From a checkpoint of a small image classifier.
Model: 24-pixel images, arch resnet_bottleneck, norm batchnorm, widths [192, 288].
Training: normuon at rate 0.0034, 22300 steps, held-out accuracy 79%.
Data: trained on larger renderings of crowded toy scenes, 94.7 epochs.
Rows from block 4, named by matrix and row number. Each number is 50 + 15 x the weight over its row's rms, rounded and kept within 0 to 99. All counts start at 0. After the name is the row's rms in percent of the matrix's.
# short0: shortcut pointwise conv, stride 2 (model.blocks.4.short.0.weight, 288x192x1x1), inputs 96-191
short0.196 096:40 43 65 38 71 51 37 47 59 44 48 35 21 28 71 33 39 18 44 52 43 49 32 50 33 43 48 41 34 23 40 64 47 49 35 35 64 38 59 70 49 26 50 46 55 61 64 32 32 72 64 16 47 35 43 58 37 67 52 33 46 50 67 49 69 34 81 32 72 39 45 59 70 30 35 63 67 60 47 49 59 54 31 62 27 70 45 65 63 22 33 65 25 32 50 38
short0.197 098:06 56 50 50 32 42 64 43 49 47 66 45 46 49 41 85 33 65 48 78 60 46 47 29 76 59 27 50 42 28 54 43 49 52 35 17 71 52 19 33 51 66 79 28 63 44 31 70 71 49 82 33 41 69 23 33 67 53 38 70 58 51 65 66 37 67 50 64 63 64 55 28 56 74 40 39 33 58 45 32 44 47 37 41 66 56 58 40 25 48 73 48 39 73 70 42
short0.198 101:41 52 57 60 33 29 29 59 50 61 59 66 39 38 50 31 64 50 55 29 27 48 36 69 57 38 52 43 46 57 43 48 57 86 64 44 49 71 48 38 43 27 43 26 57 53 60 48 52 29 70 44 71 82 85 38 39 41 44 66 51 81 36 53 42 44 81 55 35 53 64 33 43 52 48 36 72 57 33 59 45 63 33 38 61 51 14 53 54 60 31 66 62 38 58 40
short0.199 105:58 50 07 73 64 60 57 52 35 43 68 75 55 78 50 37 47 40 39 49 45 50 51 41 53 34 08 69 62 47 63 48 48 54 77 33 50 40 23 70 52 57 67 70 38 28 55 62 55 61 75 40 50 54 63 55 91 69 51 33 43 39 41 64 42 52 31 57 64 27 72 24 44 46 46 53 36 33 77 51 73 55 52 42 65 38 64 31 33 61 09 39 39 79 35 38
short0.200 102:43 65 26 43 52 39 41 30 43 42 53 42 51 88 17 46 60 57 51 51 99 56 59 18 42 48 61 61 34 42 51 52 66 49 34 64 38 53 64 42 42 56 23 62 50 48 54 37 45 79 59 58 64 54 46 57 58 50 46 50 56 41 53 79 68 66 54 52 61 50 25 58 36 77 50 49 80 13 59 32 31 38 44 57 31 40 47 44 28 39 69 64 31 30 33 42
short0.201 104:41 42 49 59 57 59 38 37 35 59 70 38 48 13 46 75 61 55 43 69 68 56 63 59 47 80 72 55 70 55 58 19 09 47 42 26 54 49 26 83 69 35 60 23 44 57 49 73 45 77 28 46 40 17 51 54 41 42 23 70 61 35 66 64 65 47 55 43 71 23 67 64 47 46 51 53 32 49 63 59 53 43 49 35 42 46 61 86 51 47 45 46 36 51 72 65
short0.202 101:40 52 67 52 64 57 58 57 58 61 53 63 61 51 50 60 64 40 33 54 56 18 50 53 48 38 61 60 71 59 56 44 50 50 79 36 54 60 65 46 49 33 47 67 59 38 42 63 49 78 39 23 68 52 38 59 46 51 66 56 30 49 58 46 46 48 51 73 37 42 29 55 41 39 39 46 43 43 30 67 43 53 25 47 28 36 13 21 64 40 81 69 67 38 51 50
short0.203 101:51 64 56 88 47 43 61 39 47 59 48 59 47 61 62 64 55 41 38 64 46 65 65 63 38 47 11 59 80 50 27 43 36 40 47 42 64 58 42 69 37 50 72 53 32 48 54 57 46 39 65 23 55 51 56 47 43 49 58 29 42 45 50 81 22 22 76 58 42 46 45 54 29 55 56 66 43 47 20 50 53 37 33 57 40 59 34 24 71 44 44 43 70 63 59 53
short0.204 101:18 50 57 54 42 40 45 57 49 49 61 53 29 48 43 20 84 30 52 44 26 26 28 64 70 69 27 63 52 31 38 60 47 84 37 58 45 31 54 51 50 56 40 69 47 58 50 82 53 20 14 59 20 47 49 44 66 74 55 66 70 38 48 68 55 58 49 24 54 86 28 34 57 25 58 63 33 47 58 46 51 44 47 39 57 66 38 37 45 33 75 68 89 81 50 40
short0.205 101:42 40 51 54 38 57 67 44 69 60 25 47 38 39 27 75 37 69 46 67 76 43 78 39 49 50 50 40 59 42 47 32 51 38 52 25 33 63 64 47 50 65 73 44 66 72 56 45 46 46 44 62 43 50 81 66 76 46 57 55 67 49 36 15 56 75 35 40 71 46 62 40 40 26 63 40 53 36 39 64 44 71 54 69 68 47 63 52 60 01 30 43 53 69 59 84
short0.206 101:59 61 46 41 63 59 58 44 70 40 39 38 63 72 46 57 83 47 49 64 52 44 76 47 26 30 35 47 41 24 61 24 36 78 51 49 35 38 42 39 52 45 42 47 63 59 58 61 39 54 28 24 50 29 49 44 61 42 71 44 17 83 24 28 39 51 61 52 42 54 57 84 42 36 37 17 40 32 29 68 45 59 51 50 65 33 35 27 51 59 44 59 63 59 61 22
short0.207 097:63 47 72 69 57 62 66 36 22 46 70 57 50 17 63 44 68 54 61 47 39 54 27 54 52 64 51 47 65 75 46 25 66 39 64 35 42 40 39 38 78 85 64 53 26 58 55 47 52 43 54 27 26 57 75 55 67 56 75 38 42 27 44 47 23 23 37 55 66 55 34 35 46 59 77 33 53 52 52 54 64 66 64 56 26 66 56 70 38 54 59 66 30 76 41 28
short0.208 101:11 40 48 70 20 41 36 28 36 39 53 30 45 60 46 61 43 45 48 28 81 51 41 59 41 46 58 12 49 64 48 36 25 30 89 57 42 51 35 41 54 23 67 32 22 59 69 45 46 30 30 37 58 64 66 66 33 69 45 53 64 63 44 60 51 31 54 35 42 67 52 49 47 62 45 45 42 42 38 51 89 67 66 56 28 56 52 51 68 58 20 61 79 35 74 79
short0.209 101:55 39 58 41 16 58 54 49 36 45 24 22 51 56 53 33 47 48 56 43 34 84 37 95 42 56 34 55 46 33 55 49 35 46 32 55 37 59 62 29 56 39 64 39 31 27 67 39 12 34 28 58 41 53 48 51 40 81 44 83 33 47 56 35 87 40 55 66 32 65 44 37 72 47 35 72 72 52 42 52 52 45 52 38 66 47 86 58 53 64 45 44 72 72 50 68
short0.210 095:66 52 39 50 57 71 67 59 37 17 61 37 34 54 55 41 64 46 69 53 60 38 60 48 48 54 31 57 73 51 55 71 54 46 63 55 30 58 61 34 27 37 44 47 72 73 40 61 31 45 39 43 42 52 47 26 51 50 47 56 34 34 29 32 55 49 40 61 25 54 64 70 46 67 27 40 45 46 54 62 45 27 44 65 80 54 60 63 87 49 21 51 57 52 44 35
short0.211 104:56 33 53 48 84 33 38 36 56 57 47 69 51 45 60 49 52 71 57 75 25 42 63 47 74 25 61 68 48 37 31 65 87 52 64 60 52 31 74 32 57 57 50 67 45 62 46 70 27 45 41 61 33 56 39 42 34 64 61 63 35 71 60 30 33 30 28 68 34 39 52 37 46 70 60 30 76 63 13 61 49 34 45 44 39 39 52 49 51 55 41 40 68 35 57 63
short0.212 100:31 57 08 68 59 36 31 52 46 69 62 29 43 54 54 61 47 92 56 50 46 43 44 36 25 53 47 37 61 49 40 58 67 72 64 44 70 74 57 58 67 93 42 50 31 14 63 34 35 37 69 41 48 28 61 63 31 47 57 67 83 40 36 46 68 55 28 51 60 33 27 46 63 55 66 63 44 46 50 59 36 49 70 31 49 41 47 62 87 60 42 40 52 38 45 38
short0.213 100:60 45 48 19 52 39 69 86 42 65 56 36 17 43 63 56 48 35 55 56 50 12 39 72 45 66 43 86 76 42 57 67 48 40 56 20 54 55 59 37 54 62 32 59 37 70 63 55 71 51 42 78 59 58 46 41 62 34 50 34 37 50 77 64 35 45 49 60 64 40 58 58 51 72 01 82 62 48 47 51 41 42 57 33 71 56 54 47 54 59 37 68 33 33 39 44
short0.214 104:51 64 42 60 28 26 49 59 36 34 55 39 73 31 91 36 34 37 47 72 29 44 54 21 66 32 41 55 32 56 35 38 49 63 44 50 37 44 29 50 12 54 68 59 51 63 49 57 36 36 55 48 84 47 31 45 26 42 40 46 41 40 61 44 45 61 63 73 37 35 41 55 58 61 39 37 62 09 48 54 45 14 67 60 57 73 76 52 42 57 45 65 44 50 67 64
short0.215 098:34 24 49 53 67 40 70 49 59 67 44 45 31 56 55 67 51 50 65 41 85 72 64 54 59 29 79 62 53 59 94 32 51 45 45 32 18 62 59 45 67 40 63 35 77 23 56 44 49 76 65 58 14 71 46 48 85 49 23 39 41 38 46 56 19 41 47 57 54 30 40 64 57 28 37 86 86 46 55 54 26 31 50 41 62 55 43 68 40 57 62 46 40 64 47 46
short0.216 095:59 45 44 65 34 40 54 52 27 68 42 50 52 53 71 53 38 45 27 44 37 71 43 43 39 63 76 52 64 41 88 61 42 47 44 40 40 62 22 50 59 49 82 45 48 39 34 43 37 53 60 42 64 19 28 40 72 73 55 54 62 56 45 61 44 47 25 18 49 36 45 57 49 58 57 63 47 62 20 57 39 40 59 44 29 27 70 47 93 32 32 49 52 46 35 40
short0.217 095:38 61 39 53 31 33 54 61 46 27 19 63 57 50 28 30 54 80 61 69 76 43 51 44 39 54 61 62 83 42 34 48 68 52 17 45 23 45 63 27 52 71 35 45 68 37 59 50 60 62 19 39 42 20 63 30 24 34 53 14 64 50 38 38 48 67 47 74 68 54 48 29 58 72 48 36 62 40 37 46 45 65 60 47 44 55 62 54 62 60 46 72 26 48 39 48
short0.218 100:40 51 28 51 37 46 40 68 36 38 57 49 50 31 49 72 57 49 49 59 61 48 65 40 18 21 57 58 33 30 46 67 53 75 54 70 40 46 41 59 43 40 63 41 45 53 59 44 48 36 63 31 34 43 45 38 60 50 97 52 47 31 58 42 50 53 45 45 51 59 58 46 21 39 59 48 53 62 53 46 57 30 29 30 81 60 49 37 64 52 05 34 29 44 41 55
short0.219 106:43 73 57 16 69 67 48 61 72 40 32 60 37 73 38 57 34 52 17 40 41 62 70 35 22 32 33 33 76 53 45 60 59 67 30 59 56 63 41 43 53 62 22 60 62 45 58 61 82 44 23 51 51 65 52 63 23 58 49 26 67 77 49 81 48 53 83 51 15 54 55 43 42 45 62 32 33 54 28 59 18 54 39 65 52 19 38 45 81 29 63 60 60 47 48 47
short0.220 099:45 49 54 28 69 35 64 75 51 29 51 36 21 52 59 57 39 48 58 51 46 43 26 46 21 47 28 45 47 46 26 52 78 63 35 65 32 57 66 60 24 36 63 45 39 50 55 42 49 50 49 60 67 60 38 53 46 44 48 52 48 59 33 57 38 13 32 51 52 56 66 76 50 45 62 45 40 30 67 43 49 51 31 66 71 48 67 65 41 83 28 39 33 83 55 27
short0.221 102:27 36 35 68 36 41 41 55 39 22 30 30 31 52 60 66 56 60 45 61 44 51 68 35 37 65 37 47 44 61 44 69 75 36 16 61 47 85 37 73 47 28 63 31 31 54 75 59 64 74 57 55 43 30 91 40 37 38 37 28 49 44 30 49 39 34 47 62 55 60 47 31 42 67 70 69 72 25 52 47 23 51 52 45 39 52 47 52 73 54 61 37 28 49 78 62
short0.222 099:55 56 41 38 57 58 67 60 63 31 59 28 50 31 36 51 29 29 61 47 35 67 25 60 77 67 91 43 76 29 67 29 46 47 25 62 71 17 44 50 55 38 38 74 62 32 40 71 45 58 71 36 36 52 43 58 57 58 51 49 70 33 58 60 77 46 54 51 39 57 68 46 48 66 23 65 70 60 47 35 97 59 60 67 43 63 53 57 55 25 33 33 43 58 49 65
short0.223 094:66 71 72 11 55 55 58 41 42 53 57 69 82 50 77 39 55 37 31 52 31 64 70 58 58 89 34 55 55 60 64 29 50 28 40 69 46 54 43 46 49 44 49 62 29 44 47 39 31 48 42 66 47 62 53 58 47 52 36 19 40 59 52 43 32 27 64 49 59 41 44 49 69 35 74 40 36 58 57 39 45 62 38 47 21 40 55 64 27 65 50 61 29 75 28 58
short0.224 099:29 31 23 51 52 57 15 74 51 56 71 42 28 55 40 40 46 50 45 38 34 67 18 43 58 43 64 41 63 53 33 43 51 30 52 66 57 44 65 42 43 42 58 30 39 62 54 71 66 58 56 54 63 39 25 65 67 08 45 52 43 58 43 60 33 31 59 57 39 35 45 27 44 22 46 42 75 32 50 51 97 67 33 55 50 52 47 53 34 44 42 44 73 52 49 53
short0.225 098:73 57 59 66 51 34 59 23 66 47 27 28 37 71 22 57 51 92 47 59 30 50 54 48 51 24 47 37 36 19 49 60 38 73 46 46 47 37 57 63 69 37 30 48 55 29 41 33 46 68 37 41 76 61 32 56 54 56 30 52 60 28 46 70 53 69 67 37 69 70 62 66 61 64 64 65 55 75 25 59 41 67 37 33 45 48 68 47 61 53 57 57 73 61 72 67
short0.226 102:44 41 87 59 59 32 44 32 32 17 69 44 59 51 61 33 60 51 43 67 68 52 41 57 47 53 44 47 75 44 27 16 61 74 64 38 69 56 73 56 41 64 43 04 37 52 63 36 38 56 96 29 63 85 61 39 36 49 61 49 31 63 31 53 64 23 31 57 65 51 58 63 36 45 63 45 35 60 47 17 32 58 48 41 44 53 39 57 59 45 44 49 54 64 69 47
short0.227 100:48 60 53 30 46 33 23 41 51 21 53 62 36 17 56 60 49 64 43 39 39 22 56 70 31 70 54 56 42 87 55 46 26 36 49 57 59 31 60 74 63 39 33 65 43 51 77 74 49 59 76 43 54 77 32 46 30 39 54 49 68 22 76 41 63 56 51 60 64 52 55 42 78 48 43 78 45 58 48 80 29 47 48 37 26 65 55 66 75 81 63 58 22 62 85 39
short0.228 105:66 42 66 43 48 71 65 49 44 51 37 62 75 34 54 63 44 38 52 60 31 39 42 61 40 60 59 64 50 64 20 46 62 67 82 71 36 49 48 15 69 49 41 53 50 34 39 21 19 40 27 55 38 62 45 46 37 57 58 61 49 50 62 61 25 44 38 55 40 49 78 41 52 38 60 46 32 55 67 30 49 46 20 42 20 63 65 23 63 85 58 57 55 51 60 65
short0.229 100:48 56 65 67 37 13 45 23 61 45 21 25 55 44 58 60 41 30 61 48 25 48 45 54 44 56 47 42 48 69 81 50 23 52 67 75 46 71 77 44 42 57 66 61 35 52 72 48 52 33 49 56 41 67 50 37 48 47 78 66 47 38 57 33 48 27 46 56 52 57 38 54 54 73 59 74 13 60 74 32 65 65 22 58 40 56 58 67 58 58 41 51 70 07 57 50